Rows from block 1 of the decoder of a small model that predicts nearness at each pixel, named by matrix and row number. Each number is 500 + 25 x the weight over its row's rms, rounded and kept within 0 to 999. All counts start at 0. Numbers have three digits each.
After each channel's rows are labels from the 100 images, of 14976, where the channel reaches its highest value: "patch colour" is the nearest of a few named colours to the mean colour under the peak. Only what is clearly more common there than usual is listed. The data: larger renderings of crowded toy scenes.
# conv: 3x3 conv (decoder.mid.1.conv.weight, 256x256x3x3, each kernel summed), inputs 64-127

conv.238:521473522491485523510535522501484475509514487484530498490497492467483510505480530509496478494547488515530514503500490550533539506521535492485517487504495522508502487505468533500356528527476474
patch colour: grey

conv.245:485518558492507543484520501490477489551521495507471524503508498498477550515528493502479536524469513510507514507497509500501466501507499507492516485475506474539463476462505510497514489556484501
patch colour: grey

conv.169:472490520489527607498472525528480509519512547502501482498489488523528519542490488487475491522490516502461467474488498469527474541520528507480500498483466458468495479493495470520494513504522531
patch colour: grey

conv.0:503506504499459503480531481570532503472496503536526481530524506507435459514563493477491505522516514478495485497486503478420491513516498548507502516506488440494508536442470500506453502501552496
patch colour: grey

conv.167:468491513505449538491523481508493519476565510486488568479512489491496472507517499517497531488509510492485507534494463491498462503500470462468518498537504498480527492485514486499466458488468509
patch colour: grey

conv.57:497497509498516513488511464501533479474500502498423511536500521518498485508485453504478481509481486493507538504507486517506508445513504505493500480529480527487493481525541464503440479502486442
patch colour: brown

conv.182:480483453454512475494478521529457477503541510528530493503509453491518484493491548498529546482511510468474475491490525509509488502507481483531539508470516461497485512506457527467519474467507511
patch colour: black

conv.181:458473512487497506518489477501498479505438533517497511501523515507497499527493500484457512479484519480500508496526480493488539497512517561484500497499469510519516508548505490486509502492493480
patch colour: brown